config.toml
model = "sound classifier"
dataset = "short pieces for a synthesised band: melody, chords, bass and drums"
head_dim = 64
moe_every = 1
experts_per_token = 1
subsampling = 4
layers = 8
width = 320
residual_init = "zero_last"
optimizer = "muon"
learning_rate = 0.028
adamw_lr_other_params = 0.0013
epochs = 147.5
lr_schedule = "wsd_sqrt"
decay_fraction = 0.4
Rows from block 4, named by matrix and row number. Rows with one number belong to one attention dimension. Each number is 500 + 40 x the weight over its row's rms, rounded and kept within 0 to 999. All counts start at 0. Numbers have three digits each.
# v: attention query, key and value (stacked) (model.blocks.4.attn.qkv.weight, 960x320, the v third), inputs 160-319
# proj: attention output (model.blocks.4.attn.proj.weight, 320x320, transposed), outputs 160-319
v.138:474439495483479505505563481447454532515508486512479493471506536520502486522470532512531545485526527544489543490496471519510548498529525407461498509450499453435514497506486434549497564617425573514522517531564476633524510555498552451540446498495506541457517497461441580530478480485513451483497493477496500484515481497455528483485479446523470522471483480520566509545449592572520535491550553491508519484491503454451476584489436470516507513418441437466543544515523499522549531534455417
v.139:499519568480485513517478475510531461522548505517479478531422521391467485509555538462542475467529512510539518517535501498536428505482461516496482488501512542507529456408440509509521451540439528462554563470482494457501514480488507531509584486532414561483501404489486511522516481513494451497573553490501547500511478509478587445454538458451487450498539534583508523486507483468468463479488426501558498473527487475478579541495460467405541573596527537479559511556468538489583508538521530
v.140:462451483537476522523585506566494423567513489514504490459486503531569471491536505488449473470465503513476529493465485520435446481486505469503493484518534529493496467543501418474485494459575485512475468433516458541490473522434460447474547441535519441488507537490481488490464510468464519488451482489537580460493538547543525535477551452469416476486531437542507467508560553440503457486524568501526472523567559565533468473514574536545521481396501446484492485509518522450477452512519503
v.141:559522585469492552535555481482530470435556533468477502544439507498520513518516486448539482499480463499537531546397544546443465517458481512507468481505559553464499524463523419430501542512499420520477526469434541480487475431479462552499573556484532517517512493441552468516391490490446507480509465489469487527476495468530539566487558595532468480474545418510462498569453550546448532517528491489576520473514545496539514488528496522498442464504510529465530551541412532459500550474578504
v.142:550511472448483511472516478513570496443490489489479485433528437461425498530504421518443450506501484499527453578413514461517476479482507498514506533540525519521421542492473411486448478559506481470465523408537550539526437585471582502561524518547517478499496506542491533505506480496500478524531497513419492485521454481517529544516556535492452486529549441501568473512480499524513518548590538548483561490477457460553503518502503471554565482522519407473554558484485545574495531529521480
v.143:530500447467515566535465462495460553534503562532542524507476606447531498487537442473521414488560539567583490515507460475452476493503498438503488491543509490521503504461452494539565509547498532461507474507511474540449500423527493508476459567479518556498518529506526545569527494559505480460517471419542453503502517538500440461395527461498507475450468523431474524443482455431581482607527558494473549516535466476481478569537505476508495521492452456517501527486512519464582543436537500
v.144:503533556533494511504581541516546484506431575481524508505398530446506480511466432438470452539484536454476437477453511556507476486484534453530453506504518542469519495526547444548442521501515477460455488519510500455519494603487524457442585543485513526502509558511518508493422575550563511496577535451459492473518445525538475594477519495488533439538528439503475506466524494459431461490566459472493507458538466524552505532539477462445548559526470487459500487445497485446516526504516570
v.145:511529538486493453471508565597515522543481476491500501435492483436496491486519473448544495551546501458548468472483522543487483541538482458552475480531537515544494517473582494461506494461571494515442561522476357470509454464581559547519535521488363496523488504508442456427540470553497552453479540455525457547568528474439486504393464429406433553562506439423589554519494434486446515491449500479556518499490529498582444485520466469525513502506458459514451561414485519496558534446460524
v.146:519454550496526504526477540514492554539530461556585539427414552493451509548503483612511488552559535533487553445532540476471482475479542469465525511462572475450437508594503539481548558536564506502505495489513470422415479494504460501527529506452512497474475521580406497536475452474464533485478491492481441509451438441474550523486528517475488513404527457481441505509500503500463552474528485535491438541474558549515433508489562477478564525487479527460548487528425465507504499514524519
v.147:454500462544477413484388476514565463459522484511474493432559443532546532509499524476474515493486507490483494504543500453511489486439540571461548554486495506493568470536552500584536559496533518521413494583555501460562555537453469485472514491564494513551542497443494468494509522503612496568435550565528423550449493542489475562615482481430519481450476502477432469460489464480548541507520501475548422528481551452480467455502533555466501474540526493546474525550570433509451506500510482
v.148:525440478561539504490572534453538520460564433472568478515531511493485480551465543458600469466450511589494535586459483437435542396469465524479517517444491515543519464493480515481532465457489470491430497605506551501506449489562551465494451534518503480470498478457471505479502456546537483499499487501411538512451454539503524456550502464443467513534542471477567457470508532525442492571462489543548504484428449452486532531572551512531557473522535488580451480491489491466494517557414555
v.149:590536445524456566510506492512503460482399559449530584383475553544537516433536492537478478555454477446542494522505532518490542549452431497479477523479518479459507487539504511523474451652510483488504452475532478492472555440494557534504520463486541516572508543474519467507510480552531493523486457514494492570445465515531570508492475549520524453469489517488440490474531418492503554535465428563430490591484532487453467502481451564445504405447475530510502515467459484474521465460488436
v.150:523472481484487518492498540540503461472533530513441455504543494502509480512415504447470457489496433600460485516522486476521550497495415485527503477522380481443554491524565508502540468424554488495469524534488486569477527497536422502532493559499452451551419496532491459476573488535489505530552464477482570581448449537526472494505499474550467496512425466497562533499542542484435494477497491464434558493547435405487508515449537542485471526399449449530421490517422477532494409495499573
v.151:497517529472509480470574547549546527491600471475552512548499499485515440516486487568394417469556440499474534501509467513513517539529528521454448461539491520436506516531483501499522447500550442516476493500508517490496483529469551541461506509503568474449530447468503517499516453478481493462523517502493511441501491504529557452498484447497528541448458536553482567574490467472482503518579577523587469531452513483520547490482427509530447577596512455499461539546453508484535467523559415
v.152:524548508432454460448536510595510492533527488470538462505467519533511482515467517405525492484493545523524472507487538449457532526522561472534442469479538566506551453511510561423486472503601512514456489455558515502536477519510498468539564460537462562547497448557484435572405433524455486483529486410502614551504602475477493465460487521451486509555464512486532433525507518480489465498539473537548515511473565485472533498451523476454586460470532499564425498554473558524524504522487569
v.153:511447547434496437514457512484489507536496483407454512543567476441514439491512421514510570511523463433507521489456589509564576456507501530465501522524474436494438462493526457503599482514477517546559582462543538507502495443506421600513421496539541541453443580474537458491571532470488499564497457485517470564524484500469510482447437512496440544545474506447522537499545495572491507463526543462515481511534486539423498479526460521501528521496513505493465436448483475421532459514477481
v.154:524489520576467497491503493561541503517482500561446577521509552471486547490502429518507490490470533542447514496574524482518567524487457405460531471464435488508529506577557479440502565489477423568409548499562489490491504520513550455498496542512536562426463517450453482431524520506534501438553564452475478536494431550498480479488497456480462512589475456481457513493462504504486562579531421461497521478512495408564531573531574464533502542525494479478450565463443534527484535581430473
v.155:532466477532493518564494495419463460532604475549457530440418549458515455531536522459532543510577506492457524524469510437523527467511508467562480531475481492513585584459540534505516499496533448457494531451507503504479482542502475487458485458425455439501459472515458480487456533477526529504510575509459498550583513519527457492454477502449583475551505450558482486504493454551483552494486474400497513457512584542508454557527484434534561501534499486514510439440453573424459499479472478
v.156:495499449510504536419449496427516452445540546522475584507523504533528542473547526448445483508509520489490528459523441580520514503564522532533490510460454484518492454501485501516479475552446490489533579524550468465560457517482475498510432480438517459469515514547498519486530468529561450514532496553512456520484505569497553546532482476549464584469533471552508404501501464418560577582521486476485467539528508541514486489434473442514448402530495558474496502577566545488563513516459501
v.157:550424531533504529441442533507538423500425479503508483554537532509522523521473477464477542490478507556563399425500466443457475517468511500441466437514463524497529491524481527497472499532563530489527506520474468525538592413505568575496405481528518475518516538450479482470539528518456555571518507518557510517528487491445551435479576531452512478430477518506559562523506515544511523426507404473539491470514530518495450488495461513547546455442470444517505571488429497530590470586489545
v.158:413509548470394500490466547578561538487557449465480476564537481440527488467511480520453524513389542436476480549521553508536463448580500487591467500558518578484495399559515510500479503499533506462472524453491443451501470554506504475515527505545528507533510474535496453459474471520479463509519483518440528501494464491445550512500454499509476486561540485482511504589559572434459442516483532486469535449496439495478556432470505427551482509529474532492464594440462444490493472506478517
v.159:615561446519494475485462518425490537528466528524540471470465542508561521495467484460509462484485446408472545476518529397546442470496465516607461559521501444532494484523511562495495462459465552579460524555429483499473527509508524499541434450442484568541524540492489475460542430482504490492565433535550460465495428530478529478507472454478511475482453558510504487549584498524554435452528489495545554511445499520584567442533497509526480524451551535553535448533476486493396480483532480
v.160:449448492521523476527484517485500506560483504516479472470446522484540411538557550538565468499489538511554455499464549514461523429488488524480479501478559500523518469531532522530486508552557480486524526509472464493511486434509462509514586496569481560511534495508496534521514549514564578457550423458457540563504547482462471521568526457532495519516498497468645535469517544503547510521522542546562467451471504470500467500546492530571544547468538416565520483470441400491494502436498438
v.161:475468565481450423506496622490498547559440539519469478590516474499528547560498505517518539517536484518473520465504499523520497470525524511514465426492531527536530515494511403520546499430566569440447559410461469477477543439491450567610410512517475535507506454536532491502523536488545534506498433479592487513602528483403511528526466557593475497498503490494490496462524485581453493484481459526531435478561494483481527512425435500427542549440533525483470553496435476490555490479579542
v.162:596475484415474427456470574521479482525511417433441519506446452542471480530530502485493473492528434533530505489503475480484445467549528523426507538566538543571440505511505511455532452526505463514428539494532545505498492423529429585520466542539414582492560511514526532422528582452514458478494464490495514523524492536469492452499531541462541536442516504449616460509496523529558451493471503475530508455451467520532587534516589554478526538522490479496469534507479482517518497560467490
v.163:479494470476511584437501508494471571513505500463435484478489426427470410476444570457533421553446535521543527432465563495446486471502502560542506514503566476495501481508508464483478522465507509467538577519524501511490528517514461574531545513539471545436524533502533473547551473508515495488494517479399560427516487500471462458518554514515542501498576512447487572521463505552585470461570512510490517523487530476520506474541483470499509522494514515458568459520462465482530440509531472
v.164:463448571536505462507514519512539487461508541524464493453488521564499479465478477457540469480420531454418503507534465514532485488540433499495456524485522537453465430550481593500546419469465463563513475547463481517487486489485513502548560532438529478565503507453492530446475499535509524537473565483469515468428473499516509455512457533461512478458450421539561470525496532472469493424507472517514545538493471492514484495480492546538435491458558531531487464551516452445498457571481546
v.165:488576478363462541475493498564485434498509523470521476494545510526540523454446478530480516444505495459516558546552511452489538487494471429537395528500412519535471415465456479508509492508526465536450535482517522432484531534484583483582452404507519446506477497504527511512442461455476538534526490529552558438495465524564518476555481445480472494546512510518458466557505481500503505548467484474462542538502439544563462455466501511455492525446442579616540472551522529522497538585463487
v.166:522444519510544495430484491500428501554430467497529563528572476369448472527467480510499504519504495535485490581513544463441456434501455432409459530491530499476428524517466498528504495565493508463455533546500493583566546491538513525538505409464462465533497507553512485546503489485558422534548523527442457530462473557531493465431475457398495564559425452440479517488491505484520507532481494508486548549459485470480486518520494496506486587556496496496451500416525492416500573514509484
v.167:533541457471474504458486585480490517606497456486458555498528456476483458569428555514545528527561508529550527502502497572534494481438494477478523467465467458457538593514559565567482506462491489508501491414438456450550495458461492523448469566521472479504514547477534562507507607491561454514503436559462480538473542515529475448503488431495447548539477498452458504429565465563523515514521503545551530531529464480446526536498456477475552480575470470466600506537464468429549487508461495
v.168:504556532560470517528478496573489513428509502522483531473491472511508521499497541479528512461494498508505557551542536481532479518599454519487539540480461474570587460442455562517528405482527584430463486559394482520538502448461536458491514456541478529541464459487439472428488453478539468520504449570526558499549495493476529554468458485553527530547440488619555449482475496547525547487478518471508488558466525480533503426558466535501458454541527484507490457479483474510498449504462459
v.169:542459542439527542415539598516405540515529454484566488485494437468460487547594501551493433507477490525479498491455487518536499528513492508516468415506533485461578525478471500476481411525483466485513502475464499528439418496476536560542504530506505527491482498538487504556511499529496505492479515487470524529577552445471518529474482472498547555456472517444495504517491508452508467513498506500565487436487494408498499557524489469456500496498488480450526515501481479540446505581501449
v.170:516521592514563560443437519479508416471516466472477477480480469506503421531535561482518487489469458510471529576529591521536503571436445527543463610449423554491503534438444483451488494495475531511520539512534526449482545505511474512527501485497514497512505467554518527498422438535492505509497491568524501499467548447507461401469493465472439496431511576523479540564526481461470506463514488473563503533528550501571481458518458558503450454392577540530541484512500494501481539498524574
v.171:432414532506468474553598429518498523453561520521489515443467512521507484514457526552468525471495510587517420533488511562492467443416478434497521539463499519423450468516483548473509471562583508570502468530460479520521463556527523445521506572449597538507528529492504472484391576515516483458478496495522493542534460408503448515569483485465454469468502432485593564498406488497501521464495524483532475460491398452510514544474498489521519488529499577501501489603469487526506532555474470
v.172:516532546486493506458499535466523516555529499575531485526542452477458488544558534488501433517544521563478501513534484498531465449560532582545471479464512487518478503612450534510546552537511544479541491561463560476523506506486494515517509473434500508489479431500426435428478483515514540456504492430479460458485489473402416440481555547476465573506510470557467534439470493522506477524506555555444506450516504478546522471510473467495471448488523482546495413468488514538562406446478551
v.173:596528556525575493512472499449476427562552587529458404476460538504430535510540460521425501543511508448485567509516529513572507538534493476515526498537505505462454480523536516508417490568517494417531501492577487514493490441485430516480486499456463498461456505455522484507483416513492550543528595459530512459489441520525498458528551472476520514454477540479441472471495510525494493399459547557493455555489498534496495501518470562430524508540477539423542513501557552447554536498528517
v.174:517460464492513457476506499489529501547538536431434517521578526434517485493492498523521517508460457573507472550494488514510517504442445408476514449501501410531445535513565465482434493582535529553542486523484537534483566420448564483433562517613526500517470475555400534584477490500436463525442496513444472523476493493512553534463523514504542477496469500509495516514483475492491503458504621537541469466560504510472528495494471497521527552502625462502506478489456492527507526485447535
v.175:465469556541507502480421561501487523551465471452480529473460439414526501454535510468538483578395496506475466410525395546515472487526492580433464548499444465529458518492478493550457531491516445519469501487490447517510495482491484594513519576531465503572523522468512482541547559478496489464480503551482473486516533520533418501459496526475481480524542533573498558499466486479512517429507455480574524472478490461481494487519499520531525519536523466425550551489525488487511541436493563
v.176:503531468482525538509457455537460494500515480508462444459480469534497489509460530492465510525462535514527449523517502612521469481518478485484530546494543480472456447524429543498494500553470552498436431524524451557491498489485462459558510462524469525525517503505497462395460553462520537511518433603460512507438517455517458513554526528506474523424487417498594475534469467534431480517428527541455503528497416492496481483511464510555439469465581503495410426485530466453383532418477475
v.177:535469552455476517430442461467547505540527473505598488518485485521459528491526498504486489538434528469537453471498590535458528512563509597516447453535528520426502476613542552502488505462534558518532503471482545511441418560438479380508528462536518552484534511448501477469498486477467485498499457518474536572507463522508472530475487591489483493483518478451553509510466510532508501448495528427551524460471540479550453490478531476511504487490542478393479500502452436513465486539535526
v.178:522494399544462526465484468501567443494561540503401516479551542565546489470518510501508484544518564490503426500464547491487529491498426450540533503451508560513505523489533466524522448473554517511531483513472474529465559526477480548516528552575364560522489560440524528498499608460492541517525483553485543492545504474516494509475491454519532443499517537456546463486527497447562501491505455549510471519534505483489535564510482435527531445407528450460442416533501446556481471533503473
v.179:585526501517448520439489458523524526535577521467504486542485524570531431561517542468486508470506554516574498523467458464439439533497487492529494497446518466443460491545467516468511422515524610491515530548510469482561499451506449493541546578467468562498483492536565537492511523474459485545512434473493469521454501522551443487539568557526518430457525432482567483506500515461480500433442509484501450541471495438501437546497479490555512576506554465433477423478525444590577489483534511
proj.138:469559509536560499538555551555479473448524460461528560484458467530439416478421481453505488579524544472473467493492439445473486498568486546558502571481475525515459480497452479558477479456511452468540551456518533523509557433489467575446511480493508465533441488463548513472433520498505484470566529508509549501534526400478534552466515456489506518484541536546505482541592538471470526450456430526507458514469468503479545461398507523481501537531525474435497526441451470481490528481429504
proj.139:524494480595438484470500468519524556447443498424489494488513501490534522420472473537530576451486441533432504455542530496588462476488471486497493507445489539506466497540564511498499454497498470469507484553528533540479508547497523507516567542490525523417466578521480508501457463539510599502501503445457495548433481478530512528514489421561447528466552482416505513494511484458413506584491539493495562589482549548521434556450514510460473554528439523484443507449474414449435431455472543
proj.140:559476478471527474425518544392513519478442509484439559450533501522542557497493446539557459462520511529534449489544458470528529449515524484512416502490508485507551549540527538510447587480526468551458520512470441452480447518509543570499473502539506509510476592488482597422587587470506490556514455484442538476553500452527532474474471499570567538517497577484464478578533567517508461530392494473530499486505455500437548455479426442487481464500529468497556535522503512469529444529516468
proj.141:548425462503517467461460537507472508492519444475469506496515532507515499514482451516500552536515412492496545526540472494589500459495510433408445492457478567459443517530500543441499481511444481474549544514534485520495504512574485505505449474480450416492520517523473482568521523536462505499499532536426484490468527562480456508494470455498525477489407520519542512469420515502601548470497554532487466479475475516513430484532464509541477471497503516490456490467587532425490446510479416
proj.142:482527513490542487506507497519533494505484439505484451560518554455416561479508512486522552528462537502518556438458504479624535502521525515475493432432482542513542513464591562548567424506414514474549531494419414548449515449544441512446471478516465485440532499531512440455541505490457478445532502445503494461466480492520546454521554492553607528543514484430519484457501522476540531444462440509476465490446520485565523535524469497509473453472448532516497550491475467546489531544517552
proj.143:505450526569453476534529595558576498483514498587458461491486519555446516486511522462491541491568536458522506498540497424483495486522448561536426525449496532433520500494478522475443493523520530483536445437516492552531442569430525526500514502454517528519467491440467489518512417548462513462499469450526548529482443451507477548504431508493480504533489510539462478492527487456481529459561445519445514452440467435489490534500500530445480518543551481424484543511535402494466410552440527
proj.144:512492531436500488515445548516559523431466473491484527454482476501465490518445457499496495477484477567491509472460476474541595544568494488509487495434474493427504524484531529445484452561466509469512514486507470520514566518509467505517520477449488446529558511484480531416536455489492498489514561534509505510499512474472511487501455506530543543502512555436483496503577590525537492552476539481458501592514476538456474524459534483464541486404475391541500547519471456525482498505510489
proj.145:526527481494470463436425545507485488476465548522520455497454509481521530473506419563482480438507584557596452514492450482431544478439542466502513459456549536474522470542430495474532564591490543474517452517469497531450530474530458492448543403563571475413493558512520494515563539547469410537444531529492531457482543519525555586513527530498542496535521519516450438543520521533579605488477517443526553572496453500455473531461472532504516433487486481492487441484526446506565482503516482
proj.146:501527510480453516485506480434466438462522455493496502601556476537494561474533537441502497466476465517492459484466532515535537492554535478550472436461517498491484516456571479507529475524463499573487460534537549478567500475507476510462442605488532543501516479502528441485578544475547529492504520436518562480504542434509463517575495470466465522556506481531543437521499561432559527506479514520481487471501465513454486531525494457531491417488458440530514507510495499500472449434478445
proj.147:484548483442482557488507469514443512494498496456578491488521522478533455527438562465495479470484523525538468497468504509465476607512504514535472432536440505534456498476438516492514491501531513514531557557409524478383535529449540571466493544470528476423504521426513519515532495493529542536600493595558469507511480451475486453483489456472523471520465528487501532532469537515539410437497494463482554492532554388526493518526454452514507552446455581520543438536470494569487460529537496
proj.148:451480427550480516503458470528518488598500502440373470503481489474499490451506519534462567475535542534459503506534510516505546518580443459525532398496527509477520513519514508490507450556516555453538562424529499528547540524503487497567537438533505500571504544544536450461487498498439513458417526470524443520431540519581464585448502541583481396446539519443501551577500423440486449474519448406534496497496485472505495467487542474550428491521504562478428496523488515506546450522517506
proj.149:492483529483457463466506545498528509563478506541460421545515530528512476534473526395531424466468535476503538506500503483496436478530501506445546501576475496524436543511482541520520514534531479534441457558476533436470389550526558513531477508459473449505524529474421539466612474565480513610501441501435535448511516465488477485514539519441541489452531468540544442525489464487528514498536485500503564426550435532505439551517474437533548508491549494519553501527556468560439503513512599
proj.150:471531477491572531458512513540478522488487498540449534512450447472514482475532462551518566502469454423530447504506512499435483554499438561528497550483564502501488504462408452515518568508434547515554532496488448539546478477482544468598502454520544513467504506500404461514486417473469463577499483514470496531527579526466494495482465484582494540451554444529525470470540496482502468517516465526516516539492544562520558509455473497526490440518535585419484481495424475537557590505535461
proj.151:504413501521523446458531504514471440518560508477512542559540461485549590477532414555555483609451489465460587465559505499465555494501484374551550498494467494540467486446487498510516532493476459451502432522460477488545571512501530472490520473478453479471528480492532492519545503507445503516570457498515387465444456490421539515531454459405515492489541487456490495487446553473556516461445436575455487499554517426512587521462516532467465530477534482445577543475562504495521465594472507
proj.152:449462439517505424507506477477486513444457419547436470485527448468467483438505516609523516482501433567554556487501543422526459412488517484461604515473490447478553471457527457556540531584492547480550478522480446502482489489484520494482517499541546468459494484450484510500488500550498515551454502428485498470489565506485468527529485474539494543482466509511488498494422510513451480519397518484559577452477480526497444446495562484538483559520447482483568528466545518525521446534464422
proj.153:539488452527469520562460521497487508510532435464463458537432517521479556577493481500528501527556576552489435560538498521467521465505432519506562525454479508522527527540553434473540501518431538477465499562502494525533505467534493496489470436488513461504519476542533450536525509538526506490551517463468494508471466538439489482447537445573457512449524493511422495536498501431448509502518565518475530455548491471550474512491502495539543523521541509522461469512517491556472535460571518
proj.154:487510461467532548453470547576549527482505481557484427597489534501517456461524454562499513507475550569583490506527493408481565524459527595520480528541495532422486567541481525518566483498484546480575517489405547536472550465494461581485617415508525455444509535541522477495461430504523420476470499475533476543530559470520593516482519455462497503468487478452505480489523493479454524446454446428533475567459485470517515476462462511459437476488492528467463449437511432494487538438512476
proj.155:418595443482469512446438477492509545524467437491498499467494476511477497497493453529485538459479441538490494521507503497530526487386488548454565554424474539434438478481527494488504504510501520503527538532503539470491523534487514553522522555474510498532491453501539515601556506555513516523534516528507485497447482526512471558500413507522491420426512466429508478459553429500531521552460479489500496539561463514449438465491493548427569516525515384477528517519488454501562511542542467
proj.156:483543526464503531553531580516427446500452449472475448487487535547517455596502483438490495519490522476563475522504508526463436549514566582535505501569516501510490508488493552524478562444513502513402529503503487518488480548482525495472482479491440537453490485443504481480524523526515426524494470494563484476495509527519450448457438436554558428514465591473445520485511556462481464476486518543489468508451426524493462514481435483479496547512490509491521487402480540501426513520497562
proj.157:529485497510483447566422471551477540510496503518449522527482436503462515483436433502463500514486510468507566519533472488479492474473465505548609524493502466511483508448538451478545546580548548527476455547493512526541569485541500441572499518497497500477469534536516510483492522471572529508490425456462429444548520492478469558522482443568506541543519544453610439508460478469431515533540476507458541487558559455613534470490494524552455445489471610448491503483485526468543556466485459
proj.158:589521561461491543484571430487511485461468508477434567465429501474510511499473459561501499601549578558587499477469441520513571486477504434519524536488466498503596503548469481487527569498540428475475531504474546522425537448492482485541490484505476469513523554502541526433539533488493525497417512559492442467492553501526577539468517440466510479497540438463470531469445559531539548458533477514615512520466494596429501487475425559486572499483522440504522468467522549498541515506611425
proj.159:551523504473492470528491451518543551536465448522509538544470494471492455487456581499436474464520560537562475477452454531445517444586536463446555514477499515502543496471498436467548536491508464471527562451481511472527516535494496549543500524483502513533574505421546528525497562499494506544469473469476544544498529516498422453447467538473465601464564425516478472455461506433479501564535502505486542530479556543567486526563550474488497518479458571412482518600528418545555479500498516
proj.160:412504485533490527512487470458534492467522524486519459413586493471461564456449445513514531483518470451542513508541531514526573445449489480567454526467495498469579505497513538421538452534503528452468493575520557566471431540467503564543464572467483531420454499554508448511465597458510492571530552487532525536497501523524488522489512522557522469501466565564488532504453534408514513543556477434525469526559441445474530469536465522453519461538505504480484516451516502534499472502467460
proj.161:512496507546505511490480489540429478463470487435450477484464447569538449434473512516527504525481462562451475507564504517509521454520475445533595522506492506476551492471505557467467572506486457557441474583524524566514481503577529452449472410463499415460424508589445540463494513580512506544424516502513502533494514474500568472471525511544430531395548436531517457576494526438534518447602610538516529519528523546421496525455477506532498478445502513490420435494421528461516538468446502
proj.162:508518598463570525529505450507547515494445563566483512513485450485526508401394498397570455491522547513510507508477540553539550469448500481515529445459478442548541521447536474477503530461461527401465431498465501604489500506479530488474505427530566489532460536492491466560428500471531511490532552514562527472485491442472493524517462440537506557508523454510457511462477512544424520440473541432473499506486484488535536433490453485480453537504504568480478454536444532452568526480469443
proj.163:558460499513489466541486493432474504448549573539523547514600478520462527522510507493436478559545477536483521494505482544492446531507484460492479517455425475473516500504552504482495449558462444508527485482524517493489505480510451482530471497396478494517490527503534498533521544455587483474551588516497445389447535474461464477569461521485532478512535480526466482444534530501473553455542524493467472571466510549454526410495528529529497470561400544487389528539559547551578448503471444
proj.164:521517444485492584507463483493509484591514542483473519507459550451536472484489472498534497466511545531504486544488456543470519515505564462461450529505549480540557514512481513529535539517545502454540499518497502449491518527502513457595488471542450528576495544457477503470515536507511442549488488560463491503477612482525465436593517457475440494541501548559415471477437525517447486522478513539473466484419545578556524463483524457506480583449413502525547522547489544460477573525481496
proj.165:489448513514496492494556469452513476527456477537456525518491500457512439472570496583511539533499417499565542451467523503492485518607492544460535457523549489515481562599498455522461506535569482539449563430443436442557517482494488456385510444556443513475506497449501503577516548501464472548450459515524465499552507476506528476494546468481414455523577440443478535473485468472451529481437529580463513552492569557539498547424487494455476534475482478482491531513424543468504486440527557
proj.166:465472471500473458571469520488602482547487506537509505422490534534439483455533546514564525545481567495570489546427438473455584552500542553497495497478447472461499470555508559531556505475493544441509510462443451498551454476512524523560551542555485439495477568468561487515540477478533463492454514530479564477489498498504489556465504450556490416541545474482517517518536456509473530489491495472422523498522466572480466511565477517521520517464550544504532493573527523491465501515510503
proj.167:382518492562496437455553521452445396442529514463582442508541497506499561453539467495493572483515504494477535507490512495517579523459433521527432497513568487536470512512539506468525578573481561548505432549491489463489515500454441474463525472445514498456413569584524475517488394540450517469480475440476553463497524408508480458474478502509466479555500459514545523514529509467533476461451499433460501534498572564540551472499487555550563527512556532553409495520455436539524450468443492
proj.168:521492548448436438562480483538487515534532475495477475504496535490590488513448527568525479532503489454524466485524499522512496513467463554486573563553476509512423433471511507521471561519486509550534517495464515485520483544513529602487464526479499471516481477519532543488495517541473585635446488497491474546484559478518462458534496507527446432514439465369450514519543466434445433502583519478511504477425532561486506493527496480497470515521453541539516487560465504493508583511450543
proj.169:443505420582535472556516505537456508480381581455483489502510470508441512474466504505463455578503462504535549525519532504506511505496485418438612525436484510524500449525477489495567453508469545532483456469506575522547518443484430506497482495466534488531528577480541457541539432492487440495578520534452444380475491524475536561590481503459520526491551512542550498483523560528489522517499511444414470466512535444550490486478499473491562518509544525499480524498543452464515470486486465
proj.170:543570457552504437486456470492481480552525482440542486523509552434588470504488418465541472477587469504460444473483501470501464482535476445429557462560529522528476483514501469478553533542504491555500531487623484505557517492515510566552532588471476515482457497464542503486504555459485537586499470459543490463476458476504494466524541419478560538471522442455520500435434511453431482513502452572484520512447536522471467523502575514498540498545433464465534454465493565547515474452489423
proj.171:481581432462560561531515494529512463532499464443537502526490506500465446488476481568489492562523484457565549463460527486474497529539523510514459506493488473478565512477394465494491517421496455487532508466577435548480488411467496540518484523534490510516544420585467487516482431469540448500562499544536450493521536590493425556482517444445530471509545577543447432423530569404505435541467413471552503506480517518544528515453504508528466635498503493493536499500472492490494478501515543
proj.172:520433519532508450543488513507485458535506508494462439463525582529598495467530488522471495513545522496548440473583512498501521483509478495577515496497538490524507461469495451564516536506504566545545532495573518563471482552437540439523468596492425536555397562467546512504527469420500532459504483438534458512500457508559532467524449525491403523510530533497466432476489439448519505451536467403506450506473478478386545537575550462526494530532461502441451500491515458485492525572520536
proj.173:573451590470443611493519439496542539434490447516539502495545491505511575566498496441523545468456537520484479479482462485577488451494489493512502457502477508443505453494515486540476439509558441449557512509507466443512550530528574460521476516487460485445528504557510544539511490469548527523468551448411536550513472467487476453527550530471533549544519487465510531503537561501491494548486504483527496554488507501518503536510468471484467405489527486455544500442528547522497542471455477
proj.174:458539500519564541529474540513504518457497462489535482555523525533447433557491432556554568621494531472446528520497494484523487462526447532475510461465510500387510538487452519480496521460493481464503485530516482539510461546455461506555548527464546475469477513483444523473528528542511449436533519467555538495420458452496487514448461462489544490453439521524486512518540438455445459568524470529486538473551471433537511553508514457466448474498525457510490499464544580525493485548492506
proj.175:540488438467556524547527548522553448525532585469518524470551503470531560479513472539422527511527494488516480542473453513469597541476427485505533499522521528539560502542535583413549470485520477473595500535501503453517496497477484505506571512521472510431488516494512489527396537477524493490504524440466459490457478467465575507495416515497552558498471487457448518496575551442470530511561608472443518549525467504477519485502456408495485505532559550548485469502481458582490451536516436
proj.176:462525493383494508534462497455481498550497499488606527491455540494505518457472527523475479531525474474498450480464494525476574524535453442502524518521445541537517492506429491527508496443497497490497548476526485471552485579522482594550525530499483514472466519531450509472461484489496481548429562497501549463566503559481473494458521456537531467563463457465492525501559526494581510560502420495509502547463465527426496516555524444511466531483508499493562549533416506487505486514518508
proj.177:471505560495548561483475459509534499506477489416466569490490496395537549530522478523468524548479479501466522559496502516513464479485461484515511521492452413488573568469514504528605499523478474460547553544521493486459536486518505562436484510476461494542522557466500482478433522509532531475545576446509527444421465497512486525568531453530575551510506573501452526444546532452473542509513549438547454509525462396540479379525464477472448485546524482500505526508519524418482510583550403
proj.178:461532563488521487530516487562477459472470480532585504584540458484477497476465522538536516451474432512545474492479469496494494601534493574471453540517439459506537495510536548451486490539455540518436480550493571443480444557486509594423520439519571463468532473523496441476603501473571471464495495450544632506409490556537424367525509499526547536471469521472487508524506562507413476485513493476573505552488529547506514447524486523482477438507508526502461534578449541501521502503498556
proj.179:449466566484467461563505485490485449568505524474528593475552510416497518467508529514466474462471480449443498466490466490558446478525554520533461492505461473455489471539545509558459545510579438513531508481536501463583401499494572504516572498471484535511529512529437446504450476522467557495503526538433546523491530552527515515472482450498449539525494510488522490490467539404498482535518507434526482545530466553454440501490475528438450438537477565472591545490432513486531520533506505